config = dict(
    model='image autoencoder',
    dataset='made-up road signs on poles',
    train_examples=245000,
    image_size=32,
    crop_scale_min=0.8,
    horizontal_flip=False,
    bottleneck='plain',
    downsampling_factor=8,
    encoder_arch='gmlp',
    encoder_norm='layernorm',
    encoder_mlp_ratio=4,
    encoder_drop_path=0.1,
    encoder_patch_size=[8, 8],
    encoder_conv_stem=True,
    encoder_layers=16,
    encoder_width=192,
    loss='mse',
    latent_channels=8,
    decoder_norm='instancenorm',
    decoder_activation='silu',
    decoder_widths=[32, 32, 64, 128],
    decoder_blocks_per_level=3,
    decoder_block='plain',
    decoder_attention=False,
    decoder_upsampling='nearest_conv',
    residual_init='scaled_by_depth',
    optimizer='muon',
    muon_scale='original',
    lr=0.031,
    momentum=0.9,
    nesterov=False,
    orthogonalizer='polar_express',
    adamw_lr_other_params=0.0008,
    grad_clip=1.0,
    steps=10500,
    batch_size=256,
    epochs=11.0,
    lr_schedule='cosine',
    final_lr_fraction=0.1,
    warmup_steps=1050,
    weight_decay=0.0,
    adamw_weight_decay_other_params=0.01,
)
Rows from block 13 of the encoder, named by matrix and row number. Rows with one number belong to one neuron. Each number is 500 + 50 x the weight over its row's rms, rounded and kept within 0 to 999. All counts start at 0. Numbers have three digits each. After the name is the row's rms in percent of the matrix's.
# u: gMLP up (value half) (encoder.blocks.13.mixer.u.weight, 384x192), inputs 96-191
# v: gMLP up (gate half) (encoder.blocks.13.mixer.v.weight, 384x192), inputs 96-191
# out: gMLP down (encoder.blocks.13.mixer.out.weight, 192x384, transposed), outputs 96-191
u.251 071:479461568529569445453422598509488571503448613446532444594496543527440527497429466472454485506470487506492498450520545548543563377474418479459547483556457569422494505556486540543614432559513512477459455643604484542563490565474464560514484511469482460507548390439577435511421434530553516450
v.251 137:591536516419428422532540438555501532525492462405530539418509454347461541530398469473480475492520529457518578567368628499525492521439446538411497521472503427509543498557523450469527560593534496487475512502506444535459500492512506525539590425553517425491506506522472491525437462460436573543
out.251 102:333537529522601575405456539514574528477546493527486420557480564470640509444454513524556480507564577586606395519511505507516449431534459506444489481483487571528435476483504415466447405501505479424538457474469469486476462499531546408485545544548468434514487469515488510455415608595557571490
u.252 132:561551572416469425559523471406584515555550496502572487541514526475480496522488607454455432481482486500489522498424412496583527584431454489519470485376468458524458471537436465523475474479574493534559452435558583542526425485450497559444383494408503532480542499477590556509574464488447389547
v.252 056:539512499492472431429464560626425462508541505499496512531431571502447532406488534515565568490534581447440419448524475557445582569473460508535560539542397475497484529440578457494488477483485482506422455517573451517529472571483583533563477575526612449494468404501452543518463555504555507548
out.252 128:383457412593558542438446551439460493462482494504428624470508540489569485578572479533517547467514457513471480464419498542438490485485540555501503508584586548564561526583496530455469500569555577455437468492544405508477538462470415489487603524507588523508486492529499491482496536549484488495
u.253 136:522486455537462484501478431643576498528444480567610520474419483479520467399542427430540576426509502573551452562552434551432495577557479475445487546432451519466531399473558492523470525487468439430578523512510553462538504482514462567498567462493558394521518474556483516495500584653495518387
v.253 065:533440449480409497515489471520480426518469496523424502493386459500532574506515612546546556468411555414393524455426607453465488490565444531481490548507497540518492535503481471567521529497456597522550451578535525444491465465412466367481547546472417479531505432565549621507497546567501572591
out.253 100:474579496446480502554467464542569428595519487467457531531591447486445540499546557507407494475483490638498514483505578534476499588465460451563486439482566522478570505529464562428459503415496433570571524495524544450521490486421523548529455502545446466431549487504580462477474425497530597505
u.254 085:496651565513454544570451441501547552452533591509510524545512577515495500474451541409557527433529480503476469545378484520453558469541439475482541516522533403359404563463588457431482558491474563472371501530505511479558498535540544422538453515493466541520505566497534588436539529459471515514
v.254 125:478501596438600479557508502541531445484515446411489470528537472472537445563544538543460554485546461587445463537462500521454467586567444439489578488584472669493545540481475547525502416451529511468431497480538469543527447524341523546487500508516434521521577506545491479495433390414482408472
out.254 089:490547413506533480498483349472535501482536541525541488591517487498562556540621447497460465532525527441577527464562497426459472478539473508498445533482497388468523479371409535556449421516429469488485436419487449542583472495559563513468434574555472576470587487496432530492474577539453519482
u.255 124:533507495522465450443432469539441432555560528459533504435453494459566488582476558562502542503488459461432458446563442451474485571575480516513460533525365552527504540458518384498548396556528499462530485531547421469486526519523516454535462493563464554528548497517532568509542589411472568442
v.255 034:436520523490455407580443527516447481442496540518417528519523560424552481439504550485428451473440509511590457505530435542550468536522435434503522502542595554514525382415480504516534481523409604539570368522523495492548598483494598485541478482549546410409506479488355474534394583502479494477
out.255 098:430488524453551514412496578518605478520420479480486519510597408480530490467463519540540501580480518423533470467462508450518436472405451499543575547543569503520504509570487489497520542483507532528448473572451544465512517445573499443563472511491508451531471553455427469515470485587513575519
u.256 086:516525529500501483473467530577426587479545508437571593520482395467531485492437503433535504534588430491545477555555455406464469577500568507441601465493620415464556465500494472604554504470507575503525459495483562568468550513433430508478556486448436507549405483502407438538405475517513557583
v.256 136:469541494411394456506560441479481554581494406474529504529549525513467463523485585466456599572526438577453534519508513561472423474463474408484558464619568553439471496411486436583549479438533539471471538571556486570472519474491523483452510471537668490497450553552516459526527559532512528524
out.256 104:519461481520517538583510557477474414526422583508459544508460580512424467514554537513552393493436480453506454417561503492469530450581492425473426481521538453539457554486482497429519507562452540430515513483488566520520488513549416469478524533535525456458470527483553434470397568532518571556
u.257 140:554496388538500493488514626458520532534512545429569556515478505523462490511540498493512468488509461445542524487420524515476424501516468560433457577506547431481499539499542480481483462476580387499395533482413530442430467481540550574434451501465473619493492493520426485515479452464558565495
v.257 055:533562576433518470491574490475391534425516548572533500475530568535442480506408440492480585574407484472490481504545403477513462441434388573419567497482462532539478552552510520446518486523410489554443483549506510517426452465559462557425580601536540483424521533474442529497510488463509491572
out.257 118:445449548417627511463452426575484517465453550509490485520539537474516601484520533637517500496491501527490464462528534573518476473561518424563463478401535565434502506443503482378472553533466527561529446424569530423537472497585550474517382450565472469480443489534461518577521582490498478586
u.258 099:486477413526463522537415515494472533473456514485451608432478545492424506525513534489442492454509579474566556468524514392438547567538578583507446493490454466470533493506528531498426491496529517493446419458465537404482506476605457525466441408479489477478533396492515483544545539596564595510
v.258 079:503549537532546504531459517497498473393484597420471441513545423508417487496564505489498532458514454489433521424426566563501553500518459460529506513557451524416443414494585437488544557515588503481468535352482547595400412494504535562530427433491560535511578499491469512524444455489556427366
out.258 096:496573505401552415550506475477533505490503505547434536546582506493498542531553571424569502485389593504505554427496462455563488460515563440493520552415430549511378530528506547451541470436429524570570530594529498426469463502586562419428554514575462573563512484484444454470484518547598533583
u.259 067:529473547554479567477533489477510468410428432423407525534570479547317559448499515499422520457493539562525524441529474518512407516560528445583510529485464485592471432532504533490521562476529489482489496497459513504466549518506473472580589485520527530455371499582465575536559537481527485428
v.259 096:482559430524511554447500573575434471541496549431513473436490511430442542496519574544494450517526490474492436514556525493501478544535450507428499516502520486518555570424598585521484470448584547482466518538500518458460470525442555561456401547486378545439526598559579408622447590538390590428
out.259 097:497527545488533427525423514563406543522492538446500553488455560504609541478470444492548487587465508535577483511525480553564485437494513469444547502555512460600409599422461456508546476386443521539512468528482539471443535538551515492564534504554528507523394519473395407484411586598558486464
u.260 080:446470523509415498425497500503444559479527497528511471513455544546523597498476490539598547529537482524577544564503478522501527492433465526518520441444422514594430532545492538533464481453462551367573582546495433566560451485479483542489469590491518475445453483559424508500394478540586461500
v.260 124:537521427517476576493539509506489507552509432387502422435524468518457530450468553387468461451433537582557522546450556493476389548470458419545396478522528473478551518618419471509505481510421422520478540403488594506505501459490594540523607537551499549533483533481523558427513450478486506574
out.260 098:492450574550403504557554556488611470547463555503556437560404559602493534543595527523456467458440476532437456492468452528531594507436451565454513548502429484464533480520522461549493389485511524506479539570549537369471590427534418456465562499516502524558461511568413463493514600481540534484
u.261 139:546609561472402434560510520487519523437588513452413524573538547527527550556449462463467468425537418596532442522519574545377498484499518482544450436505523490449533478491474548526349456495401606599457562582506466510526570516538498535546491552553465456495563499450431459510427425508532505515
v.261 067:459501468617469516509534443404525535484492484492549532495488524523557502553502573483472508504531517470494497464476505389446508628622522484587525505421540496528501539437455483555592522598561566548414421552528543501527494502499424535412461535537428468543498545576528539382513522502448478468
out.261 101:452384476472433533422513535447595498555516446522502524544525450471418517536503521459534512540508490517456539431492462420477422565493464409600461448442493423502506478538552472494476520555437552526499432531487497576515549594377509542417558530462529519483513494581441459540615452401487433518
u.262 110:501542518537549493562558529570478580522468372490549439549453471469530477508554470468511453402408458497610593483540509450513380488478430506384474491560513494525513466548431487458400422620514490501469444603501433482582487495450478493418484492489560513535488513455495484533504456457521526511
v.262 052:569362517397447494522515511478452584533459435520527540477544504511472476604543502600507433456523446514558557465505498461485488583570451501555441527422469454574568503484560562470479385490473426457529450473457556484500517403461524532436487544548564405492520456442445571452406514420560462480
out.262 104:490497514485397447445462514437493399479484576435465460489540585521389482543449556514434525580550419489410441535510471535488496519521497541465466502444514493631452590370480540467544563521507465519491512479516559620553537476505512501518510512522498480513468555509434455556519548514523453464
u.263 086:489574517469516589519584581532456559386473477454536464380533521462555559494476449449558533588466469506482527498564492467432585461541456545530489486410482445506486466518488425536487438516362496491415483477514470586500555415503521578584470523578523510507434558508447425473489565552495537448
v.263 137:512492484443511493525519525526512503550533481457612455507547574480508547525528459612494545419506535445508431422505545503399508502476517486479396424475453591460514500555518507541478455540426529503574468553473497525495561522606440567524414370452553401448555588400544566587523466504494445507
out.263 089:436513442464521551453538604595374486456625524494518558502521532485507536413408484474530525548496640426502537492510476476462396451474507551544547487527491395529531469464518450525476535501533481532482518425510496545470494557507519539484491585545426434449565496512433419524590504528519467519
u.264 127:496500484566476418545505473480494533478493478529403555544488502537483495528449534528487502482533622434432544464534474442513478507445485509587554506553500447465486526536467494534604562441479502550470472422399537510390479576514468461615485479408454541473515446519460449400488488540605435406
v.264 050:532526612466598508519527524554504473459579476496485560444606409538542530509462397564446426446474522536530477551479430510411502476373513509542520450501406467506498475532567505441455417538443554573506479471526468504523546502465424370528463504550531503468560484516567569541464499598583537422
out.264 114:568548589579540555439434541514467442479532432524626492560537517486488470542554456533491601485493384500534421504499482535472496546581437434479402555584659524470553472477498571433508452450583468470436470513555426486425503505504578487481581450468485510530543476524520494537477516482433527548
u.265 086:489458549482572531525422516594465462426517524577489532558551578413534471512475505516559468484426494515531515554579502537481518578449608503557582450474547477499530545405531481520584443419552424501464451535512462479569490407559442451548450475437603480348454466432448578543495569394512392468
v.265 084:467476524519570493407429508483500553486492613447517518488442540499544550543473509548416441509372495470527487535586540453420556423472459578591513406542459473429551537475532491536532436565485455499497472523465542514406442470478508551557548499539584545481449503516561477478523526508449445561
out.265 082:502594405424467484569533459484519586474435516436534538503472573514555514475492641497511496539539536525481526523394446474573457507519469497490476480551543515511529511529499486533543432453454582626543537523448548458522479461544557578430442411535518505512520509524453493446541522505576488458
u.266 067:464520605539517432533535452470544498471489504519509430607488510484542566476548556486522499498458424674519545515534461428523416485407433482474618519495468528508443495483515464487526510507433455434510471511524535490529511461546609482469428530526548392470537482497455535539544510500501476389
v.266 136:613473524423537518502477505523535415546445340554469472574577471448485540609479591496501459539516553488535506499390537515403519482510551502446453493537397580452478454526533556449486485468511481445493455482490523528519459423467433507399526487481506486586443558558472605432518487536500412436
out.266 121:480530488554420593501552485502568504466515418527607470454521432527500477539505423552536538566501426497432463521516601454545464496540495468517505512575475522438463539487479430482569482413546440586438631445469521507554484436527475498531412380495539529579449407593409516478487524554504526464
u.267 071:467567439542432516468482483427450542551547483620473491479452444524529406494444529514517461532455503471486446539538473491474514563470524545477475531471491441508419514506460500509487442571506587584569532488475537503473427506513534490516445515370409453482542542477436507520526534470437432551
v.267 117:410398508447556564448559415517603510531501551506506483535494508406482553487373537567458485471398517430445417530474457595547444522517497386486550554500591541506599480483485487437518470457476498511427446518493532453495475461468538449515554552543525483528530478637523457579425506415503541552
out.267 097:643581475392605446386469447567507496425512470475543506546510536479531451449553493539498453422490444453484547505539557439431462392486508511568489542516551529489467523486464494529449642520504441470452501430496531486492418449487534544510537520496480488506627505533511524590533531457573567505
u.268 079:539471501527509464587561529610584498415492549532584570455458537451460585481457422464486565520521493488441475599561458545503511496532480517535559591576522515511448511468527498589505547525501545430515604498446570520434506455501486458469496478475495485494414501501363482439525530442506448493
v.268 131:408492509504503547611425561481464556492476419490503562512524586499439509540525475491414495466491499524513533503472605489423499466558393431516524563582524523468508489383472455543557524533467556482451512498554513501489383434455438556364507531501479536480409461438507458563558467490467389425
out.268 098:520440523542551503566468552435516432556483529482574549528459493645372452568494515519476376496562432400509459528548467479543453508534559516493526544478515495498478552463480479508517512506481470470592482553476596429601481537511440533501570479513521524538522447499477429454415522489401509494
u.269 115:531454434460479520558446492565546506383514472488604510537456424514512541491494519532440469492451491521445501463487533599471455520422450518507580480537569543532487512436514448495540380557478510414540513376518503455542530528511486527492515473486571498442468636602453600459407444571445539473
v.269 042:476527540552518551595422507480412531488511476547498489492522494418464450441540528493479485498491487471504375503472561545530491470504525531463452583440493504557557466531432527460513555495520514455557440598458451567443403507375505485508530460460410529526559538496512498483493559440478605399
out.269 110:499571430558490465465468447540478516541417486509466528557462528491491384443576509478529467517524550420497467491524530558529530510475476443556533578444514461401610531509484465502564507538470503549555464535520499504444442542451478590383501466479455541467535507515509486505536419455624472525
u.270 106:560549398550558551498403518567469469479390506536531466466492524481479446462509467439462533506527554511459519577533557537552391381515507558507455460561516499491557537385453550459530423461455508468511560505581443575569499509537558479502464513498578552406566438471469448424402499509422476485
v.270 048:549527511440572540440548510528519447462498401553543486473574431454489564495592473627445536508496526511427436538447526518476509541505504510573467590414508459531520429487410528542487477454492547540484458470534503500550410555389445460500507504434586375566573555505483514442522445496501523537
out.270 103:452549459496374482507557499529572533409492537550547499595394549447501412440562448474431501539515514477509461520576540510476478423553480470507552509471435455498556525479538479477546532436451506515451419534575537444515450524576511570507497439477420448526527449532556423545508433478543475552
u.271 088:434560575518471509684435591485468561397520502506529565513547474456502555467395476492575527534465546517549467575555451402443596494526480499456491505411458506532496478470493465561503457591473448578491515534489546507535505515478501526447443476490462491411489529438492478459478519582433434433
v.271 121:524430496573499543498465470496509461462498477590524487562528501459562464517536501540466539643551509481597455515496485480527534528471471403465494424545520530458564455449485476541483521479536534523501472407415564506485588477389584567473503452559474569523421530391543549392522456455473463581
out.271 096:563519496588502567506528541439526481475438502484537488473494456524422549489511503448455450449504353548571538423466522529450618553493497474509544481499571488518561486488476448423574485486467523518533492524518602555463474406562539456503413556528588452395460509529520509466486506555591521496
u.272 069:485510439532428598464469486508530498389516562505515533546397549427506446480543496566368543519473446385542440473521543588571498525535535487491419487440471548520471534494510447523498496467499590433529422523464572405594523552576497537430474511481544483444517492464500509536518474513533527471
v.272 144:537452557563467514512458519440570483561521468562445505501540474475515448443447441496554494535604367537526482446473426496448444457472609587552445460474431541446542447491484491473562518494544493414518509421552509459487558485521524437516462501584396522516448504470508479552423468517501558570
out.272 114:512512500490565490578557492467528493466562495482454528409506523529561491431478450515514538540593534544515425513522396455488583516474503422610547536491498425491516455449481521527530491460458467400576559518530471460460590449505413534478519542508532485449407548481602621383492422491484436454
u.273 074:560536456470485545510380474370525508442558575564515434490510469516518467472580530515515481505539433534430506602503521509461392507427529512515582556521514366498465557514483471498509483444461477459456556536501533551407516430489517479443434606520512461513523498542426522483501586499500407404
v.273 130:449441532501477481506475375519468522541579584475464538463524401507545531511500540555560566426567539453481551440544414553483576626547569466541416562497495549528555504569486588545514528481581516488522505539420534426517495612431463460497566493485508448534591509525489495539550453479573543580
out.273 094:504465472440590449392552443513482518468541488593473533423478552486541477441554498502637539573401548510530411427492576520482573454614484569406462503487498525544464569470511555469421562512470507390493471508522462520495499541468536467491433540434475528525550507494533424499495579537568481494
u.274 125:440433472549524560561431489449446436407576553470543517554487528498508434517454564470576482458517539572523514404593553437562526478472515464427536558526564374487516487486498462489578539447487464448495452415465510516561543491435488469558508592424441520522407541436356603478495555531512498524
v.274 070:377592490459459547545445502532461537469487442494526465496504572516424512496446541584479553490545450450467453512493564506548542600508416550520415444501558546504546414503499548449485467451525488492416450510466553484488556560525472382582542557481375558600464458482463559489436538526477471507
out.274 096:483506506507490380475569541486577533543590486467499585492552575449545436566440502469439532549498464473539511493464575479515507470533517463478589555532383394484473496449349586491485458435496410447424558490545599533497479470576526568430487518536591415518486507476440448421605413519482500506
u.275 101:554480556548545545579447471490436509487544537353501416457426445530573514414540508538497538532487509492464533487541494425519460502482424471459594526422501530583516563475514460496463541457465446486554557390494493553457470558470515467493439619508550572520488496475491538503464479466541474463
v.275 108:524514447527541430456444456606495502497523486513456409543425521426608479514562469495510525514488507455494434539467408513500510432467471511447462519428423535526544502567557559523520537530568470491564521620513469556521492484543510414469495500502480492528455516461531539490393479443482516536
out.275 085:465494494509581595521445471464571480571470459594552481534448553456413497499497507563482582509574469454440533492484520501475483606594479565460438599549492455445477575504554675396444477451419510507469477469466510471509492465541483452549530504544508543504450446418469503464621564539498508537
u.276 120:514609463392468456498522444539509465443522513571492512591479421366530524490565575489436490509545391527588581541522529439453579575481465475501477567436344513470499434598435528506573508515557542418518615501424550525383502480454458537432488561519459473588451515528506461461430459488444447588
v.276 054:469463559549433496470554520494514569612479473494434504531485593562560437554542529398500536484497545564504496483478477436523453503389403464541499587478419422509474460498502571471547592503481558502483458567590430420543415594456380428452472480543517549485522564467492503510428513554439568496
out.276 130:498445528536557541518447502520505463560527457425488474506542589555412578527489441520554493449482535532434464499486446516493446445506423503579512458562500544511432465463571492434451464590509512542470385474511397466661473543546576379584605489463461477420536559463528512552544531516464495472
u.277 055:493465385466500528463445479509573511476444522546486467451457519551450537571545503453562546548488468542560577577468493458430504507489467555622492497447536495504526471462492484401504429507453338430513529500412482547502510518441420533544517489485472433449516534545447676545487492425533480558
v.277 039:565441502559418544476510459501487422588522569472470589482506520495567443523490430511477460489491475439447541533538469502389570527545544448465496529484543424484449471509432557519475536502471516602535429583431497491552504520474462545544479562500426512441478572474426549551507472462609406513
out.277 052:414541544487413474423581599536418462495443557526502490470459519607469554466478527491520564585436489415587555422530470553478639440464502556489490530461493514616452497495491539457563437487475580451523445513519544459493459463501531439515531538487525564552447465558412507476482519581589470466
u.278 122:552436557511474484489541525550588364542520537520448549561448493472508463502519514548413501463479400460453444475496485534458535496580474551591403554441400503471500458514526494461489473492590434544464442489440379531456557508489553568534533431585416540513501487470618555435492565418511532523
v.278 046:593478550500578551553480591490541530477518492468541611437463522559450418551623483386479513518480497464416479463503437580528478466488402524556459527554453574564515403421483484497513499502411519503454477473547504502441577468462472467489571530476543428521430515546500503613570494520437547540
out.278 089:572570529506515539528479490501434617509427480503482492464554579498480485503487496477516450507580517485459583442469459483575512465418515533456597521533572568560433525611491590553509533548473551528484546540612554505457567544488437482506471458512542496536463516458497444538475464549500462557
u.279 143:521494521482481481550486520593455561561540408478477444489546536549523463516470455420529515447368445509411473425483578438494509549512554455523535475567535422512601483583437475414481493477472579485540446470526477540500528537576482562501555524553498511451476474449552592532488543409546480539
v.279 069:591525568430453519526556573444474474512598584495566538426543569456534615566496542559541449520532624456595495555497515495582551550443441527470529443473554439530425532492450402452508470540421490535455508521459500493570528563495567501448601510423538475425428488490510439525481467514449539533
out.279 107:408491534439446524471459506484531475528480598478500509493482436377442479558497442549519455611544511488616571519526414551503493479469555529458557450470535538513447509459512512498457517562417419555475443538555465531557511486413556513491441514494505456570541550525483562504448449544477475551
u.280 093:470546499467523453404440532482501479523501508479569489420429497542537563586483525571510508588480466533532587468470483574619508417504446451523527532500454411551484478557444474480480383452470465465447526477486517480512425562488623475560513586595454473518509526421514504527478514450478554467
v.280 061:469495567470465439574512498475489617451492420425495518441443428487547508562440498483511476494501534442517508510511416518498499622478561581549556542494539480459546453463550496475469439554428452592505457413417551458501593403525536389474533527460457554555472517571453491516404485549526519547
out.280 086:383473459472521464478430449462469534622526532506520495559546563452427483592485553546542460629347567481539455520477437443508534529443479569540423455497402526443442517513545473543423573531477544558443486473497455446459475473501516485519593460445478461548584491491554575430475492631442502501
u.281 088:519509492575566479516477530518469564462460449602473533514509487538452502519629437551583504514531510540519523434460475537466465450490545492423491570456520467471512484474420525481528394524441442525417549561491471501502516468497394447547419571538473479460473559464581633544563499529463463450
v.281 100:554486517487503506555552564397550489488434552470473455478473505546495494467465475528521509457499465465484508545479557522531506476478503512487602413503575498596503562524561428450450422408485405426557472538591564590545490538434358568436494439522479552466511499506578480437436526477498450554
out.281 075:531595553433556562507481617420502460455458463472468500572530514532498474532564471539439436483426558518518410493479521477355521488422519443488524545503529494522536488553503480496425389535426525510490568503579580539521521491441528459554554554563470490522543503501424478383553502540492509566
u.282 066:535467448501477550502486561452498526539470558460414524463513524447480464587440513448453508499515362501647439590527527469463485510451430535464461484459530613534579443526494484501600447500485568482536462559454583469466526382582514559484533500510515508510603615397493483422521454504490546509
v.282 110:423523488511437492481464565483413510579417437516498490522463482601481546621533586431474503524475453480564465491485574441444541559452514530459502500526602560474516563541469556428503452515410484509485509504470609500518516399514498503615453507467413452523413494481492537469551440490489478553
out.282 092:478636464394352527494452478540415462535532515521588566529606495561456476515430433454461488485453495403623522454450540459469499475558536465569487524485468507555459575430527477544465501591414474503474470497564466455461516439651552399528530491502464442480459509597493468483465588525516524500
u.283 117:504497506490447490467488527530584464496469506579488484495369470414467535531506490597479470565478450489508507546486458578448485493408470474504404500416545527491510488472546491388485571488521454599500524506450475446597507511448521519525608466485522487449564453542570509565447473490575630503
v.283 053:621558543500582544435536467416416536461520492505515529518529603470549509553499425515536408513517459538425458471483505512593449525489475442523585525459528463431546418474475506451520563513460581557574415605585536487421500478478518512489483551462567487519523449523502482486502458462455364523
out.283 109:527432539539524515462516499388426476525632386391415471526618479522528465478506490448512481540576528580477536459461480428518505491512527539472500495576452550520464495433436456567551511531571532381499433423447432466415521475445539526475426474573608465529476524524482438481447553522411557440
u.284 154:503471455463470473441441594472517491587559522551442501550496483482406491515450491486440555559500444458446517487519571607481509484463410438534541529500482554576524514562540489399537499488473493545513525502494462399448430536379506443517601448505540415492490544500532441525507394423524578485
v.284 060:533445479478563451467528527543517495401517571471493403493555484541538430469504407476457475480479483507525559439459474552478519499510520490444539487453416566464508448516526466559596485493415522522540448493440435495411434579405483470513526552587501514438512484362538521458486484522486525494
out.284 118:508481575490585574469557433491484452453495485432503417466542531515497525538470509486541471455489504526480494527491447444520432561587584445481392534458545589451556485517490538520453484496566509480498386508511448537589489581509483519438563488524447494455510544536527506523467604459430405538
u.285 121:522504522479465491617425493519489533529521573462593535476468563480423520502381461566553527499517494440432440434483492496446529490502414465493468519420510490534476503523475467463506536543490481452461510421475559488498547493559437453501504545495568494485430528465466512534458573489571424522
v.285 052:604431514469557543551543453575574488517524490498524553538575517428489536530491468589501532453518515474523460517482498439449529472408504519510478472515478553429400379573445396540492561460516528477459429575467557525570520421477443507408581505640457494548418510591440546498484539443524480524
out.285 114:483458512453445426479653459449610479530524504450475488489536474540560428590497505405490522495496395489503505449450553400439514527462472446588486590507419520420570417490522553463519491499544495570514433437484501455475450517464546521439497440543473496479583529474570591499620391503512520538
u.286 129:424522552537516479571514541583546525458511422487536455420562410491448531555539482437541626451523500555394564504575531580561492475478540443507485518471412559512431488431497390506456487514531470459590487394518480502545535455453537479559459532468526498452432494557416467525458533457459457442
v.286 104:503458489593506476499505573461476418496395500430415503481479644532465542550463496545491557522530471413526528566511443514536588516431518528390400559473491479527578454470455564542446435500433495448498521550536474495528511493530478454471523473455545519442481450453498454523583532489506513453
out.286 095:451528466566524518550483457498513541542491491587520580467480541470504506489476471495473506444582449410526430577484484537386530499441552457499478462465503565497547504521560498429426430524469546412523508495530510392627460522488516462577554409537399543497537491528546526438560498440518493558
u.287 108:502493510570469518554422503585441461516490536655534549506567568588467539488502503464540541444492498589549551562567491501513534451510567541414485469493477505508458546439500529339540497475456467451525518475528393507456524496517622505479471501502509516431482520535456471412466530372509573529
v.287 093:482412403487573463492544517536477474443552498513513551520422497593499542554541510465472475525461490463526460472606459515481552403419504561404530528562540523431501529463469508556452494623480464453504479410495415486516527461535514458427523542574510517508442611552413508519513469434486493425
out.287 085:454545497453578497499506473517515482476469490464456588468366468429486461492494575532468454630598492469515551569487463551559459469552480460511503438440461434519538495547507491541537461486453457572530585544496467465515495495489507522506529505534493557500476438557444529635501440454446528589
u.288 107:485444462505519436417487499511494502523487480453414419449494544545458468468480568498463492614548443547454523502559482484486535495504507448467477524499458555582571402452524498538453458484495491629492523431473416505462513498519496448487546434448538422478448432463526440442491497518552557441
v.288 040:497512512580522577560486488519537529483392540531533520456499454537479515490500447448456449449533629513422450561534489530500494516478470429628513580436521413443420525577510442545433435545424555568570530424430456578453483526586483445524554445578490589490463548441483474512493571470563403474
out.288 090:429558490474455532461443479547526445552536592491509601399504487459554537538535523503440561432500595513525412568461454489515460500462551496503523487504577539537502575516472537520486550519464481459463482536481469478525547457438543443567489550563476464564550503458450449464554469564534476585
u.289 075:531424379534510494486532527566509521558568521540525452483455482549546511556507586560560487558536505503479496475489471461474497461535435522392554488452475445549471519582517548443424496471460462470483574505407528459574547556494411459561492536470524468553435500516426444588368490467513380541
v.289 093:551483614494498481461392515491563485490486398445525532468457525453559505483478500509514464384550482454436494465540468597472581540523426587611547418550562599459476481477550584436469446484527487558533511449465517491601430450536545452493481482562475518540528491443461473530501532596520543501
out.289 088:468543540481477519478547473545476487428397449529531517541518531446486420494432495546349476496485550530532544487492483530583527520581479485527405431491556558542506493435515460544636473490497484519464518424521460499477543572595606422419485536473466603448543505540496492436503465585544497378
u.290 076:656572502513515447474493507510477601557465527468519458503520503478504503502472445540564523526483509541453578464497584455511421523388436562397450560467483545501499452463534494454426474506506390485422447470437436530479584493513592458535453559492489553496412516540529535551520573515574461544
v.290 115:517557512504528526442427490451479453501486597545495487444440502437504506447495472469524633510488497425522559512462518541518444434512467517547543500506444570606400485423550646494456484570607540467466536471491468453501500593457518577431495480421506565449495468504494459479606502498506558569
out.290 089:508609395487542577508511518562522387519481478483484485453505547491571487525522480515556517466461498520503454504506465470535473432580517457479482588444503511523476543485491537517634449546448474481594568573473501466407502474530537562505465473521485526517435512599516412528535495566463568492
u.291 115:491429525501572585486434436494545590536489432501534521484518479470474534540493465452478434510461491578476577493486418479603603474506454465576562623540524499505512460402512406557554520559508599530552546490520535518553472455534541457470389537418502543498425561490513386496435513576446412506
v.291 097:465482496441586498601473459551446518560597502532532456430488500458495428524474454507500639512490476452537490491464482533503512567493456448519441509477475445525589583529445532518483467538547445499438546501539476402521521621475505496477494384547486427516505376422493437517481547500449472442
out.291 093:515532515516502484523422481576519404463524419496568549548484497520506497477498562462504519469485595462573480423492630460534467518526627569448504544469554491502461446472594466513477504459460520513512495399519519501458506385457538414471474439524597446506540533556499505507429481521484501479
u.292 052:429466477512505385454467413489490459523581570597440514519537470506513488518580477484531474448474421464556516667577517525418538514532449537524574458523467447477402520464466494552456400468517493566501488462430515477399477527422486500589419493425534499498478468498480488457383506352560510556
v.292 051:430427493404479563493479499476466474465472504459524517497474446625520574548539462471515476577501506513575514538554465518486494401378410429443533429485448579512531625518484450566499593528603574514444369470484482501449581463506447542506482515519452498422399457468512510509498421506579505619
out.292 036:518481551536524563555467624517536614481619447512468464538431514479596431504453467522441455542519579495512526395469534518519586404505516396472407518534516525525460530559526546567480550461523422457534518468562452478572527475453534520528517450552556511418428531455561544514462511528516529444
u.293 095:546519526531520553499524458498568543488510525543528546519595506498536583442582535458475602497459502495461522487544441572527528473561533550489513585589486506540471516403516479428449516477507393451491574425424545571467485511567601432509512499443616489496487501506451529486540454433501469421
v.293 088:532471542370477530508523460478497497501571530574489477523512456474472559474459467488459533509467503575463390504390482448517532516529485573353577513596448513405561545499461533508501524546506526538598463526477512484490457470473433503513527583480522490568551481458518468489493539492428420481
out.293 084:473513447515522539533532456493533520446461478424433482470461438435487462502540524506426490458549463544485541524396449595479465502491565509490485568463478516499484500530503608492377513464585482505568504455460550488544504594520501527528490496423487397535501477426512444532641477400532564549
u.294 078:557582535496470475539446616498507494393527536604459563525470567507471527561504482531404548606416417584544572564444464553473466436435498477478635524520519450541507577444533528515472548492552501578505425540493475465519544475432357499481445501468444426485489446489497517559410509481544542481
v.294 146:574491519473454484505570506451522458525451566465465561427461357462469496548580494545541451488580447483444447537465510519400478507536448462507433530497516477461605520519536495506547498491515559489521606520502498567569515494485553619541514512565433530438524480523531548552440464503554580569
out.294 090:532488521430526537447503460487463521456537566487556525417578494441519454468508526535503467532565500503543521495475507533471555505504474406430443467512392484538402473427485560497463508529557466575473453434573452514448428451473539563510532471465505479566510621505493493579531562639459521525